From a checkpoint of a small encoder-decoder audio transcriber.
Model: 8.48M parameters, log mel input, encoder arch transformer, encoder activation gelu, encoder moe top_k, encoder num experts 4, encoder layers 12, encoder width 160, decoder layers 7, decoder norm layernorm, decoder activation squared_relu.
Training: adamw at rate 0.00093, 8700 steps.
Rows from block 4 of the text decoder of a small encoder-decoder audio transcriber, named by matrix and row number. Rows with one number belong to one neuron. Each number is 200 + 20 x the weight over its row's rms, rounded and kept within 0 to 999. All counts start at 0. After the name is the row's rms in percent of the matrix's.
After each neuron's rows are labels from the 100 texts, of 14848, where the neuron reaches its highest value: "fires on" is the input token at the peak. Only what is clearly more common there than usual is listed. The data: telephone keypad tones over noise or synthetic speech. In brackets: how many of the 100, against the usual share in percent.
# fc1: MLP up (decoder.blocks.4.mlp.fc1.weight, 768x256), inputs 0-127
# fc2: MLP down (decoder.blocks.4.mlp.fc2.weight, 256x768, transposed), outputs 0-127

fc1.143,103,240,208,212,197,194,211,205,200,178,207,227,192,195,194,220,246,190,159,186,158,180,195,172,244,179,231,221,208,227,209,223,245,228,205,198,189,197,158,187,209,211,188,226,213,217,168,174,169,225,197,219,183,195,209,208,180,212,157,211,220,185,192,191,212,191,195,199,210,172,175,161,203,189,154,192,189,220,209,197,235,197,240,197,184,213,205,174,183,204,252,249,230,221,196,208,207,195,203,217,188,218,223,196,200,215,234,200,207,178,198,203,201,213,195,191,205,183,148,241,200,182,215,160,190,190,209,196,188
fc2.143,083,175,182,175,207,200,210,193,213,212,212,197,218,199,233,151,232,205,181,218,193,177,191,208,200,186,201,172,207,161,193,211,222,208,195,206,193,221,196,232,222,191,185,197,222,238,245,173,200,179,199,214,200,178,241,184,212,171,201,184,199,204,203,238,207,175,215,207,230,189,201,226,241,202,200,225,216,225,190,216,205,211,260,174,235,200,206,181,203,198,217,171,189,194,219,230,229,180,188,175,190,203,169,212,206,211,183,207,187,188,219,182,158,187,219,173,240,221,174,205,216,227,220,213,209,197,198,212,220
fires on: "9" (48 vs 4.5); "#" (13 vs 4.5); "0" (12 vs 4.6)

fc1.703,094,165,191,195,189,184,268,190,160,198,176,206,191,160,184,212,213,212,189,187,226,189,176,207,179,207,187,205,202,199,151,205,202,216,184,208,212,196,197,203,193,211,157,226,230,219,221,209,199,202,185,230,202,181,183,215,203,172,173,192,220,204,175,210,214,201,180,200,219,197,167,216,212,168,175,188,223,177,201,195,169,180,217,191,228,183,190,207,199,197,219,205,204,166,192,171,227,195,201,181,215,188,220,194,234,172,205,221,202,200,207,169,205,214,210,173,193,190,223,162,238,182,149,178,244,186,212,219,196
fc2.703,103,205,193,206,144,232,153,171,166,164,187,175,219,201,235,229,216,188,189,201,191,188,178,188,173,203,191,216,210,197,206,207,211,177,204,224,201,192,169,195,221,216,210,208,218,199,147,188,163,165,172,229,216,210,206,190,200,210,196,213,198,220,195,202,223,220,222,189,197,187,196,162,178,195,251,200,194,197,166,201,216,204,194,226,180,183,227,201,238,229,204,203,190,211,191,186,186,193,221,208,179,220,184,162,185,241,209,163,226,231,221,194,200,179,220,232,214,175,184,195,180,221,251,213,204,182,206,183,206
fires on: "b" (42 vs 4.5); "6" (32 vs 4.4)

fc1.363,096,196,191,222,209,207,186,200,206,222,226,155,220,204,177,174,170,222,176,165,205,227,193,178,197,207,196,214,200,191,231,202,214,199,184,229,189,227,206,171,167,164,204,263,235,208,184,190,208,224,189,204,194,225,221,157,184,196,172,207,183,216,204,174,197,227,203,182,209,168,198,224,184,189,202,184,226,197,210,206,209,216,178,206,193,208,194,201,234,186,169,207,189,203,218,166,199,224,216,195,190,180,220,190,170,196,171,195,203,172,164,202,212,184,178,213,168,193,175,227,202,193,224,214,148,204,186,180,213
fc2.363,102,216,212,225,214,221,189,206,182,213,208,219,203,211,204,204,199,198,204,210,202,204,196,185,211,181,185,190,191,198,207,204,188,188,192,204,181,244,175,199,156,204,208,172,183,164,159,218,200,167,238,170,164,198,233,162,170,217,226,193,200,205,199,210,217,224,203,175,181,208,195,184,183,182,186,196,181,203,186,212,198,218,187,189,174,219,200,199,200,178,207,187,193,205,188,184,175,201,197,233,218,181,265,190,157,207,199,200,183,239,180,186,152,214,230,213,194,195,156,232,193,193,205,178,221,189,197,202,186
fires on: "8" (14 vs 4.5); "*" (10 vs 4.5)

fc1.432,090,195,215,194,210,206,192,176,168,189,214,191,234,202,211,191,205,154,176,203,192,218,208,210,228,198,193,175,166,187,177,220,205,202,222,203,200,182,174,177,187,186,213,184,173,211,185,236,199,189,203,205,213,225,178,190,196,198,201,218,220,208,179,220,200,223,229,204,195,172,205,212,191,207,136,187,184,201,196,183,196,185,215,186,233,185,212,232,181,230,208,186,209,171,214,224,183,202,191,209,219,192,204,207,213,205,236,164,185,152,172,197,208,184,179,215,237,179,193,182,200,201,188,229,191,206,228,189,233
fc2.432,102,177,207,212,206,167,193,208,194,210,189,209,204,176,219,198,196,223,207,201,220,186,214,223,165,257,212,208,207,168,185,177,205,174,225,201,205,202,183,203,184,216,190,203,201,215,242,219,170,218,194,224,186,237,168,199,203,229,208,191,220,188,234,202,186,203,192,206,176,215,219,222,192,206,193,221,210,193,233,205,196,225,159,204,167,191,184,183,165,213,245,185,173,186,217,196,189,210,218,198,202,194,194,208,183,231,179,184,201,256,211,215,183,164,161,198,212,172,182,200,206,224,203,212,186,180,185,194,216
fires on: "2" (23 vs 4.5); "3" (21 vs 4.5); "#" (19 vs 4.5); "0" (14 vs 4.6)

fc1.25,102,184,200,164,205,175,227,192,182,187,175,193,207,211,173,185,197,212,227,198,221,209,195,174,202,187,194,168,154,183,232,178,201,190,199,242,195,222,192,224,176,173,203,227,205,178,173,200,265,221,197,179,203,171,239,208,167,217,191,181,191,208,200,204,186,207,176,189,164,188,176,200,227,219,204,216,208,229,203,204,215,171,212,201,198,209,209,205,199,220,226,184,176,178,200,210,180,188,207,179,205,193,184,182,180,221,172,178,216,193,226,205,177,239,186,203,194,165,189,208,196,190,203,212,185,180,176,226,214
fc2.25,101,224,202,182,185,238,177,181,204,170,214,183,184,221,192,184,185,181,230,231,186,169,206,196,191,195,209,211,231,172,197,186,240,218,180,203,204,196,169,188,188,203,170,211,175,191,227,200,205,219,208,201,167,209,198,201,193,181,208,185,197,203,175,206,202,165,161,200,211,178,177,169,187,236,202,214,219,236,218,196,213,212,214,198,211,202,185,200,193,177,192,239,186,184,207,184,156,245,202,195,216,211,206,197,220,209,198,199,198,176,195,227,224,207,222,181,172,201,185,184,204,189,203,209,183,191,194,221,204
fires on: "c" (24 vs 4.4); "2" (14 vs 4.5); "d" (10 vs 4.4)

fc1.577,094,196,210,187,200,181,166,191,167,220,157,196,217,189,234,195,180,195,211,169,219,177,180,178,226,198,181,175,187,197,204,191,159,216,193,212,182,181,219,225,221,156,245,210,190,198,199,188,201,182,209,208,203,200,191,218,247,197,172,188,205,239,152,206,208,176,189,172,198,216,205,161,232,182,197,185,232,213,227,196,183,202,208,231,224,205,183,249,216,218,219,184,195,171,192,200,186,225,219,192,161,205,196,170,211,222,172,179,202,193,181,198,190,215,182,220,209,189,191,217,180,213,185,190,210,176,186,197,186
fc2.577,104,184,214,181,263,208,188,224,223,183,204,213,146,174,214,176,186,215,205,205,187,201,173,175,199,161,225,215,201,166,234,178,192,195,185,188,154,203,189,196,168,184,207,184,200,200,222,207,170,190,200,186,222,202,204,206,201,214,207,210,220,196,189,198,205,180,161,229,221,239,172,192,216,157,207,191,212,202,156,185,236,191,172,215,198,182,205,192,210,184,183,232,222,188,190,176,239,171,193,194,172,200,160,239,241,212,178,203,183,209,188,192,230,200,235,198,213,215,189,208,193,209,211,166,219,195,199,188,202
fires on: "b" (34 vs 4.5); "c" (14 vs 4.4); "9" (13 vs 4.5)

fc1.508,103,197,227,156,222,209,213,202,191,219,205,167,191,244,225,171,189,170,165,224,216,189,205,228,231,203,201,175,194,198,175,183,182,206,240,203,208,228,195,220,189,179,201,211,180,231,182,206,247,211,206,214,207,182,159,231,199,158,206,204,189,179,197,211,205,206,208,230,201,187,207,205,163,194,239,178,191,204,182,181,208,175,186,164,168,174,207,211,226,176,216,207,206,199,210,221,184,221,179,176,184,221,185,221,216,158,177,173,194,237,174,231,195,219,192,203,201,225,193,214,207,207,208,205,223,224,210,184,205
fc2.508,101,194,187,171,209,187,183,212,183,215,213,227,184,196,182,195,209,235,198,196,212,200,209,194,229,168,184,228,197,204,183,208,206,191,223,209,210,219,230,160,201,228,261,186,217,173,191,195,207,254,209,207,214,206,178,236,174,213,198,179,233,206,227,190,192,234,208,198,163,236,204,199,162,223,215,216,202,230,198,165,187,188,211,233,191,208,223,201,237,174,210,207,142,201,211,216,202,242,209,223,200,179,163,199,204,191,187,182,216,203,206,213,167,182,211,191,201,165,222,199,199,192,201,197,220,208,229,217,197
fires on: "2" (36 vs 4.5); "*" (19 vs 4.5); "3" (12 vs 4.5)

fc1.112,102,202,213,185,195,183,163,216,182,219,195,226,202,185,243,230,194,211,223,206,171,200,188,169,201,179,189,195,216,222,225,153,216,179,187,206,185,187,193,219,184,226,210,174,149,209,225,200,189,210,182,202,192,198,173,179,210,192,198,229,189,212,243,237,196,170,150,191,173,194,231,218,201,203,192,223,164,187,211,182,191,173,210,229,207,205,225,197,225,224,185,190,191,229,171,202,215,171,230,189,175,191,199,221,174,206,180,213,210,194,191,206,212,194,215,209,194,193,172,224,210,183,192,190,226,187,230,230,221
fc2.112,103,246,243,205,213,178,226,202,203,223,209,197,168,192,212,232,194,202,226,170,197,224,208,248,204,191,196,257,211,221,212,184,165,204,223,213,227,171,174,213,198,215,215,187,178,173,175,176,236,192,171,204,217,191,212,243,187,197,196,197,226,181,199,213,195,220,199,192,202,214,205,200,186,186,172,222,204,163,228,209,196,241,201,211,226,160,226,206,182,196,210,212,164,189,186,222,195,244,236,184,211,202,171,179,179,202,192,213,223,161,202,192,207,233,195,203,200,180,185,185,228,191,181,194,196,198,191,196,202
fires on: "9" (31 vs 4.5); "a" (24 vs 4.5); "c" (16 vs 4.4); "3" (15 vs 4.5)

fc1.514,090,177,173,174,184,201,186,204,228,178,171,218,206,237,168,192,217,203,187,192,178,217,233,239,227,212,205,174,182,191,185,169,186,212,223,198,156,201,182,221,193,216,217,171,204,202,204,215,209,195,210,213,180,225,191,199,206,219,186,198,173,193,190,185,216,205,228,188,204,164,218,208,220,235,219,197,205,206,176,259,191,171,220,204,199,239,207,169,227,165,216,209,207,178,233,193,191,183,231,222,196,223,179,191,172,224,194,195,249,161,225,205,204,209,246,197,195,208,238,241,204,217,185,216,216,187,219,237,217
fc2.514,091,225,176,201,202,193,243,223,221,216,214,200,221,164,199,178,214,206,189,203,215,194,235,178,263,203,229,204,196,221,188,218,218,199,177,179,228,219,229,221,150,220,217,212,199,194,214,218,184,197,226,226,195,180,155,214,228,207,251,193,198,218,186,207,176,217,210,236,186,201,170,209,239,201,188,202,209,222,214,228,184,228,232,184,222,153,200,206,174,213,236,135,218,201,224,190,192,217,184,198,215,183,226,214,188,195,193,249,176,217,200,228,219,157,181,196,177,199,181,230,198,224,193,185,207,188,207,209,180
fires on: "b" (48 vs 4.5)

fc1.676,096,201,216,201,207,197,219,180,180,239,214,175,215,206,213,175,179,191,208,168,165,204,210,193,223,243,147,200,212,221,176,212,203,191,192,198,212,178,176,204,221,221,198,189,214,209,238,220,188,224,199,225,209,201,172,189,231,186,224,227,213,208,230,204,220,210,208,175,203,223,193,167,196,183,207,199,181,192,202,194,212,185,214,237,227,181,218,192,217,168,188,236,211,185,196,185,200,203,200,198,188,219,220,192,247,216,232,183,188,202,213,187,169,225,228,192,209,219,193,198,164,213,227,195,182,185,194,185,205
fc2.676,111,200,181,191,188,190,188,217,175,166,200,197,241,204,189,206,176,205,180,225,226,173,163,182,193,201,199,231,192,181,191,228,224,178,206,198,187,186,196,200,165,195,189,176,174,187,197,171,171,153,147,227,192,168,191,216,209,172,174,193,180,225,197,210,181,224,183,205,192,211,209,177,181,244,189,213,212,206,228,214,188,175,197,202,211,223,172,196,212,160,166,202,200,219,179,176,194,171,202,208,201,185,219,236,208,209,182,252,197,183,250,152,164,212,215,167,179,207,194,217,192,192,204,211,204,192,195,212,170
fires on: "9" (21 vs 4.5); "#" (16 vs 4.5); "*" (12 vs 4.5); "4" (12 vs 4.5)

fc1.546,096,161,202,240,177,215,189,173,205,193,221,185,180,184,191,203,220,189,216,195,184,216,188,162,261,209,185,213,184,244,190,216,206,195,256,177,209,198,186,182,200,168,185,184,205,199,206,207,188,189,189,168,196,227,243,180,193,201,222,199,195,193,215,190,196,202,177,194,212,203,214,210,190,196,192,206,219,200,172,209,200,227,171,197,147,223,220,153,195,196,198,216,209,205,218,196,254,204,210,190,172,190,211,195,172,232,202,179,225,190,193,225,202,200,208,217,160,187,259,211,214,168,193,193,190,209,231,214,204
fc2.546,107,202,163,162,216,182,208,210,179,185,218,219,190,184,218,180,201,186,220,213,223,190,166,195,218,187,204,257,242,207,202,208,190,195,204,196,200,198,204,188,210,195,249,214,184,193,225,163,164,206,218,217,190,180,178,225,231,237,240,223,174,195,210,203,201,211,192,201,215,190,195,165,207,167,228,205,179,196,176,187,199,172,212,204,204,169,219,235,181,221,167,204,187,200,207,175,182,213,210,202,194,218,216,175,206,187,207,246,166,198,179,178,200,199,155,204,176,183,176,219,200,203,187,205,210,182,157,216,174
fires on: "b" (19 vs 4.5); "*" (17 vs 4.5); "d" (17 vs 4.4); "4" (10 vs 4.5)

fc1.288,106,189,246,196,242,210,171,217,180,230,203,212,189,201,221,219,176,202,204,166,197,235,212,233,211,214,179,191,219,220,179,192,218,206,228,201,239,190,190,203,231,178,202,222,199,206,184,224,189,193,213,165,208,214,218,214,240,206,186,235,233,195,205,170,183,193,194,188,220,180,196,179,188,205,179,228,188,199,190,165,218,200,193,166,170,177,179,180,181,154,194,183,219,177,211,182,195,206,131,221,200,210,216,200,221,158,207,200,204,216,203,223,233,171,189,202,186,186,195,226,178,207,188,217,171,213,165,217,190
fc2.288,105,201,186,173,194,195,191,210,198,202,178,209,195,237,229,250,179,217,177,234,189,210,194,201,221,206,213,227,217,220,198,203,208,235,218,218,188,204,230,207,192,202,211,199,224,206,220,217,219,198,222,186,138,189,182,219,240,232,209,209,188,196,217,186,193,178,210,220,187,218,198,185,171,193,182,178,213,200,167,221,191,204,213,209,211,189,212,251,171,188,161,206,201,194,214,211,230,170,179,183,210,191,205,185,226,203,204,198,227,188,169,177,189,171,182,198,174,177,200,169,137,233,181,218,206,225,222,172,156
fires on: "2" (62 vs 4.5); "d" (9 vs 4.4)

fc1.756,100,202,220,200,177,216,252,228,185,171,228,197,180,219,204,213,198,166,181,202,252,196,194,214,191,219,191,193,175,183,220,205,188,182,176,180,204,160,152,181,178,164,207,188,172,203,185,199,216,160,203,246,209,208,244,165,184,215,187,178,210,198,211,216,215,186,224,200,223,209,173,193,211,204,188,207,184,187,173,192,187,216,174,235,195,200,179,205,169,195,199,232,203,181,199,163,173,149,175,190,213,216,180,201,177,172,210,187,217,201,199,187,186,178,187,233,228,249,208,204,200,197,182,168,210,176,174,189,223
fc2.756,098,194,209,202,171,168,230,178,219,221,216,218,167,215,208,177,197,210,202,215,187,181,157,205,175,156,206,216,209,204,189,171,223,227,169,187,192,219,216,185,191,194,237,184,192,170,231,179,223,245,193,175,209,203,182,225,220,226,194,192,248,212,209,225,207,203,190,178,212,173,218,172,186,178,219,247,194,209,177,240,184,213,203,191,224,183,209,217,206,190,192,226,204,192,217,198,210,186,206,177,170,194,194,236,173,184,165,211,202,198,197,220,200,185,188,181,185,181,177,198,214,193,223,173,235,236,232,180,213
fires on: "9" (37 vs 4.5); "8" (33 vs 4.5); "c" (10 vs 4.4); "a" (9 vs 4.5)

fc1.205,095,194,202,184,217,228,184,177,182,212,178,213,194,198,194,200,219,200,187,202,228,180,187,172,185,185,210,200,216,174,158,237,209,194,190,184,225,223,207,210,190,213,191,229,185,189,193,202,228,197,182,203,201,205,196,152,189,198,204,234,175,220,194,185,167,217,201,208,235,187,203,205,169,180,172,203,207,237,168,182,202,151,219,197,213,208,170,193,168,190,174,165,187,184,202,200,246,182,188,191,206,185,203,183,221,208,191,185,199,201,207,214,216,219,204,207,250,175,203,202,183,171,179,195,186,187,203,207,203
fc2.205,112,190,228,178,188,228,193,256,195,201,221,211,195,189,208,237,223,192,220,233,195,201,158,199,209,185,186,228,233,187,207,203,223,203,193,193,189,201,202,235,197,190,204,195,210,216,239,199,207,173,203,195,178,205,175,211,168,212,179,187,168,232,196,197,183,213,202,205,199,238,211,202,211,198,211,229,185,192,237,182,234,226,206,207,237,161,210,216,204,181,202,198,151,167,199,222,208,212,200,196,216,207,165,158,207,173,222,213,184,205,190,192,213,191,195,216,215,146,209,202,225,223,196,191,174,215,197,187,201
fires on: "2" (33 vs 4.5); "c" (21 vs 4.4); "1" (14 vs 4.4); "7" (10 vs 4.5)

fc1.109,107,166,180,217,219,198,209,188,192,181,227,192,187,190,197,225,200,214,222,179,194,187,224,201,157,205,158,202,166,201,255,204,218,190,192,184,241,174,232,210,182,165,199,215,228,228,228,218,195,215,210,227,196,190,176,190,176,198,172,167,221,197,224,202,163,182,203,203,200,228,185,161,181,210,213,172,199,230,210,162,198,164,177,180,184,208,173,196,197,194,227,221,185,187,205,190,183,178,214,207,240,231,189,179,173,197,174,196,194,171,195,205,207,221,201,203,208,225,200,178,199,177,243,197,204,183,190,178,170
fc2.109,103,206,186,190,181,182,204,253,199,227,242,181,209,189,195,216,189,229,161,182,204,250,214,207,202,245,174,177,208,177,219,184,209,212,213,164,208,200,218,186,177,210,188,186,205,192,212,182,196,207,173,234,209,211,198,229,214,228,213,207,204,184,163,205,189,186,183,177,218,227,193,214,225,203,207,196,194,193,157,201,180,223,205,179,223,176,207,203,215,231,197,203,210,205,182,212,180,199,163,219,204,202,183,188,186,189,219,177,203,195,205,172,182,226,228,197,143,201,228,200,185,212,186,244,165,200,202,208,233
fires on: "c" (25 vs 4.4); "2" (15 vs 4.5); "a" (13 vs 4.5); "1" (10 vs 4.4)

fc1.262,099,206,161,224,207,172,190,167,201,148,220,178,186,180,169,205,200,179,178,196,212,190,202,199,197,183,215,187,184,202,195,196,187,190,211,223,163,188,162,196,182,197,176,173,188,165,190,169,214,232,205,184,199,160,188,201,190,183,200,185,188,234,187,208,216,250,204,194,162,213,159,193,155,212,207,176,247,193,215,225,206,165,167,223,184,174,195,190,202,155,210,189,227,162,185,214,196,237,178,192,206,196,194,193,187,181,163,200,201,187,221,201,220,211,214,196,190,212,226,234,208,189,173,177,215,196,170,200,213
fc2.262,091,208,163,193,167,175,248,194,198,235,194,225,177,199,207,188,183,187,175,217,213,174,214,223,217,234,188,190,197,200,211,217,188,217,256,185,197,199,249,201,205,186,205,189,216,189,212,223,165,229,210,200,194,208,232,208,165,204,212,215,196,171,200,190,197,223,175,235,185,215,187,175,213,223,152,175,162,207,195,207,211,213,197,169,205,190,179,227,233,203,174,209,235,215,189,218,218,209,198,195,193,222,200,225,168,187,187,188,164,234,189,221,162,189,165,187,211,202,189,216,198,166,210,194,214,200,211,221,207
fires on: "c" (25 vs 4.4); "*" (18 vs 4.5); "0" (17 vs 4.6); "5" (13 vs 4.5)

fc1.633,106,212,197,173,203,211,186,171,186,217,200,168,238,211,198,198,188,174,181,192,216,215,225,166,200,204,174,222,211,196,185,222,185,194,207,201,176,175,217,198,233,227,194,228,224,209,175,196,207,188,225,198,221,220,175,185,184,184,209,205,178,178,201,183,213,234,228,206,200,196,175,196,237,157,206,186,234,219,190,215,173,233,222,228,218,176,207,177,215,183,185,234,190,221,166,179,244,230,202,185,208,204,170,184,205,179,239,214,199,218,187,209,222,164,217,194,192,209,181,204,187,153,195,209,200,187,162,203,192
fc2.633,116,231,220,224,181,195,203,206,218,227,188,226,196,229,184,185,183,223,215,207,216,198,205,209,198,213,208,223,220,210,188,169,198,206,223,217,200,199,179,192,179,218,207,185,183,192,221,175,180,222,210,194,223,204,187,182,208,233,210,142,189,210,215,198,191,216,229,176,237,196,204,209,173,195,204,201,186,218,225,168,263,190,184,173,195,168,170,196,147,211,234,169,211,214,204,218,188,182,164,210,189,175,179,212,197,220,159,196,199,201,215,178,198,204,168,193,196,196,149,184,189,204,186,203,196,200,181,201,212
fires on: "8" (20 vs 4.5); "6" (19 vs 4.4); "a" (12 vs 4.5); "*" (10 vs 4.5)

fc1.269,101,210,184,186,155,197,231,196,225,212,211,243,170,169,215,203,227,208,197,228,212,171,201,163,217,200,198,210,215,173,186,243,160,220,202,195,197,212,182,184,146,210,212,188,224,184,226,197,194,218,193,197,198,206,229,191,184,183,217,211,239,162,209,168,174,194,222,214,216,211,193,231,186,177,165,163,193,215,204,200,222,198,222,199,203,204,191,206,164,174,233,211,222,227,199,189,199,195,193,177,230,233,188,195,222,208,245,222,216,194,185,204,199,208,191,207,205,170,191,190,179,189,206,183,213,210,240,238,221
fc2.269,105,169,184,193,201,203,227,228,237,175,179,185,206,184,161,165,201,192,206,233,187,201,210,193,222,185,178,222,180,226,185,171,165,190,155,201,211,193,235,214,187,187,194,206,189,225,226,209,230,196,213,197,221,227,184,194,189,181,195,218,163,220,206,182,208,231,208,171,185,228,222,161,177,159,212,148,185,200,193,184,189,222,196,203,199,189,178,201,228,204,175,214,206,174,201,196,205,189,204,212,197,213,174,185,203,215,211,224,226,193,195,225,238,228,192,190,192,160,198,220,146,198,203,190,210,210,200,200,211
fires on: "2" (20 vs 4.5); "9" (17 vs 4.5); "3" (15 vs 4.5); "c" (11 vs 4.4)

fc1.265,100,217,212,206,176,224,235,200,218,166,148,211,182,174,207,197,198,155,209,217,188,163,206,214,205,212,198,224,230,180,201,171,231,212,205,189,177,194,206,168,200,189,181,242,174,222,163,204,189,208,191,223,204,214,183,201,218,196,199,198,193,216,156,214,246,171,208,186,221,203,193,208,191,182,199,217,196,202,205,158,183,223,155,170,209,180,197,202,192,216,164,184,185,197,194,193,223,193,192,218,221,249,217,227,209,210,199,196,161,182,189,224,213,188,146,221,198,186,207,223,215,223,189,185,188,168,210,184,217
fc2.265,107,210,226,209,201,211,206,207,192,212,180,198,165,184,196,211,201,185,211,189,186,201,193,183,156,242,211,199,200,218,205,193,204,196,180,208,218,208,196,213,153,197,160,171,189,185,178,188,167,193,199,207,201,186,201,181,171,212,193,186,212,209,199,193,186,216,193,138,240,181,192,228,184,221,159,209,180,196,212,191,211,234,215,223,179,183,171,223,194,195,209,182,230,196,243,211,195,195,181,234,185,194,203,213,179,182,225,183,163,205,202,193,197,167,201,176,199,182,208,186,227,200,198,221,244,186,236,253,188
fires on: "2" (13 vs 4.5)

fc1.104,095,196,191,181,197,195,218,222,197,216,228,184,192,205,235,162,206,240,194,194,178,222,218,219,239,210,179,176,164,195,204,160,212,208,211,199,233,161,183,175,183,208,193,224,187,193,192,174,186,192,148,214,193,198,222,201,189,204,261,191,213,172,201,163,180,197,241,167,176,202,206,192,209,184,204,249,183,197,221,212,198,204,188,183,191,186,162,208,199,193,195,150,224,228,230,178,203,216,195,192,186,164,192,195,189,168,200,187,194,187,216,193,223,208,181,234,201,179,224,219,181,253,205,214,208,200,181,197,207
fc2.104,103,176,212,166,168,219,207,215,203,196,197,226,173,219,189,195,190,177,165,159,206,163,194,223,171,184,192,176,194,205,208,225,192,211,173,193,216,207,191,160,186,225,220,184,220,202,177,199,225,186,189,179,164,198,198,176,186,200,226,248,217,227,194,205,202,168,213,199,208,166,207,190,187,221,159,181,197,201,204,180,182,205,235,205,254,159,212,213,173,182,215,177,176,188,192,195,183,195,203,213,219,195,242,236,187,197,219,193,170,193,191,227,218,201,186,183,226,207,212,193,219,227,181,203,176,207,207,195,202
fires on: "9" (21 vs 4.5); "*" (11 vs 4.5)

fc1.304,091,221,185,169,181,193,210,206,196,204,183,199,195,213,217,227,233,211,180,199,191,197,220,240,232,192,186,208,177,203,169,180,182,183,208,184,185,238,195,156,242,172,202,207,220,197,210,201,183,171,173,168,213,190,218,172,187,196,178,208,204,196,214,228,185,228,188,166,211,200,181,171,174,177,193,177,178,219,193,190,206,203,242,187,207,190,200,217,206,206,208,238,225,185,189,221,203,165,191,198,254,188,196,206,184,180,227,225,186,193,211,192,160,185,184,234,214,193,210,179,207,198,204,200,213,222,183,185,214
fc2.304,101,246,190,212,205,206,216,204,256,189,238,194,217,197,207,216,222,199,213,214,219,174,142,201,217,210,211,186,208,236,184,192,204,196,207,205,210,192,204,200,161,164,225,229,192,216,167,189,193,221,210,162,234,204,177,183,191,173,175,231,168,200,199,166,227,194,232,181,173,196,223,169,205,213,241,185,189,182,191,202,212,196,198,171,231,226,210,194,214,198,197,167,195,180,240,211,196,189,184,179,168,199,218,183,192,188,191,190,179,204,204,171,214,164,205,225,207,209,215,207,215,196,199,191,185,162,172,205,219
fires on: "9" (43 vs 4.5); "*" (21 vs 4.5); "7" (16 vs 4.5)

fc1.694,095,252,194,166,199,182,234,196,205,227,239,209,197,201,226,177,179,248,212,179,172,184,228,212,188,185,184,187,172,212,220,208,175,182,225,197,207,205,171,188,189,193,175,207,187,208,223,219,197,181,215,221,198,204,174,212,222,199,173,197,193,183,194,180,207,211,161,210,182,184,187,223,167,211,197,189,196,198,171,248,216,193,196,215,180,156,220,218,208,219,199,226,209,212,203,188,219,232,210,176,177,208,209,234,172,226,193,174,220,205,207,220,207,191,213,177,204,212,199,207,200,178,187,194,179,211,203,194,201
fc2.694,102,230,223,228,177,185,190,197,187,180,212,244,173,210,202,177,220,159,216,171,183,210,184,229,200,224,194,217,185,202,234,233,170,218,172,198,200,216,199,248,237,170,201,168,183,160,230,180,206,223,216,185,198,223,188,159,226,172,221,219,208,183,184,157,203,204,219,205,221,158,187,234,183,218,186,193,201,219,210,196,202,197,208,189,212,182,185,191,209,215,199,220,215,190,233,206,190,181,203,231,178,226,205,230,208,164,178,233,161,249,190,222,220,198,173,220,201,187,195,197,199,193,235,179,213,207,232,221,193
fires on: "b" (14 vs 4.5); "a" (11 vs 4.5)

fc1.511,095,218,175,206,177,201,192,202,194,173,208,202,189,227,180,199,221,172,176,207,201,194,254,149,210,214,231,144,171,203,193,211,185,207,183,183,226,193,193,209,181,174,215,180,183,182,219,189,178,172,187,227,200,206,200,232,214,179,173,206,209,207,198,228,217,170,216,217,203,185,203,215,220,234,184,224,210,195,181,205,200,216,186,168,180,219,207,193,172,239,201,217,243,198,192,195,184,191,187,252,189,217,214,221,223,212,200,256,219,189,182,196,188,221,247,197,156,206,247,175,204,241,198,224,219,175,202,236,227
fc2.511,095,217,206,219,198,166,206,180,176,200,218,161,184,206,230,187,220,230,198,214,199,190,204,199,238,185,195,196,162,189,177,229,196,182,203,204,252,205,190,201,210,180,228,196,200,227,230,158,197,227,211,202,222,182,231,214,198,213,198,173,236,214,197,196,182,192,209,199,205,183,210,208,177,191,194,197,223,186,217,193,212,228,208,195,227,168,206,174,210,199,197,161,168,194,194,144,185,204,197,203,206,203,226,212,215,198,200,229,217,200,202,189,220,217,183,241,193,193,169,177,219,198,201,181,227,220,205,216,186
fires on: "2" (41 vs 4.5); "5" (22 vs 4.5)

fc1.30,097,178,183,192,176,189,210,210,189,172,201,215,206,202,198,219,203,201,175,224,230,220,205,214,159,179,234,196,232,208,172,231,187,211,213,196,183,196,221,208,170,193,175,195,177,172,242,182,186,215,207,209,206,175,188,191,215,212,208,228,194,224,163,184,223,220,180,208,221,200,213,172,211,212,157,205,197,206,178,222,209,162,191,210,224,224,213,208,220,158,174,164,201,162,202,207,224,206,181,199,222,188,190,216,196,193,206,209,198,235,224,205,197,213,168,156,191,176,204,219,185,179,230,187,183,209,202,203,177
fc2.30,091,195,190,197,224,200,235,174,183,202,189,230,223,205,216,222,208,212,204,152,260,187,194,214,209,192,200,212,202,248,216,210,193,215,210,203,197,211,195,203,195,199,198,212,177,189,207,206,225,210,185,174,169,220,181,212,221,210,173,207,174,198,218,185,176,164,206,199,166,203,191,215,206,234,225,205,190,238,220,227,218,204,184,150,174,232,237,211,208,208,187,216,217,202,182,199,196,182,178,205,244,164,224,214,203,225,178,194,205,205,225,212,196,200,213,215,192,213,207,201,207,185,245,200,206,224,186,172,192
fires on: "b" (26 vs 4.5); "6" (20 vs 4.4); "0" (15 vs 4.6); "c" (10 vs 4.4)

fc1.490,099,188,163,199,204,172,176,172,198,203,191,187,216,196,192,205,213,170,228,202,227,198,226,199,207,198,194,165,182,231,198,200,186,253,197,194,203,195,166,193,197,207,171,239,190,215,180,180,194,185,189,191,223,214,228,221,215,237,228,194,188,236,207,195,179,205,221,209,222,200,173,187,165,206,166,230,217,168,200,218,191,185,201,185,169,187,202,231,199,183,220,196,231,194,201,192,204,182,229,210,216,184,227,217,205,206,190,197,184,191,191,186,176,196,196,194,195,180,212,224,219,211,214,203,189,197,190,187,222
fc2.490,084,183,250,202,219,213,173,213,217,196,183,189,230,192,214,185,168,186,236,225,208,180,210,214,185,163,192,227,182,193,192,194,205,166,204,192,240,169,219,197,176,194,192,178,220,179,179,230,221,219,216,235,198,192,225,209,160,205,221,185,192,215,197,170,189,234,176,219,176,206,191,197,208,213,228,231,200,183,160,205,171,164,204,210,231,190,197,204,196,208,189,186,237,165,206,214,222,218,201,202,176,180,239,234,200,218,177,213,219,220,184,214,179,207,170,201,209,208,202,232,228,209,206,194,266,211,181,238,186
fires on: "c" (15 vs 4.4)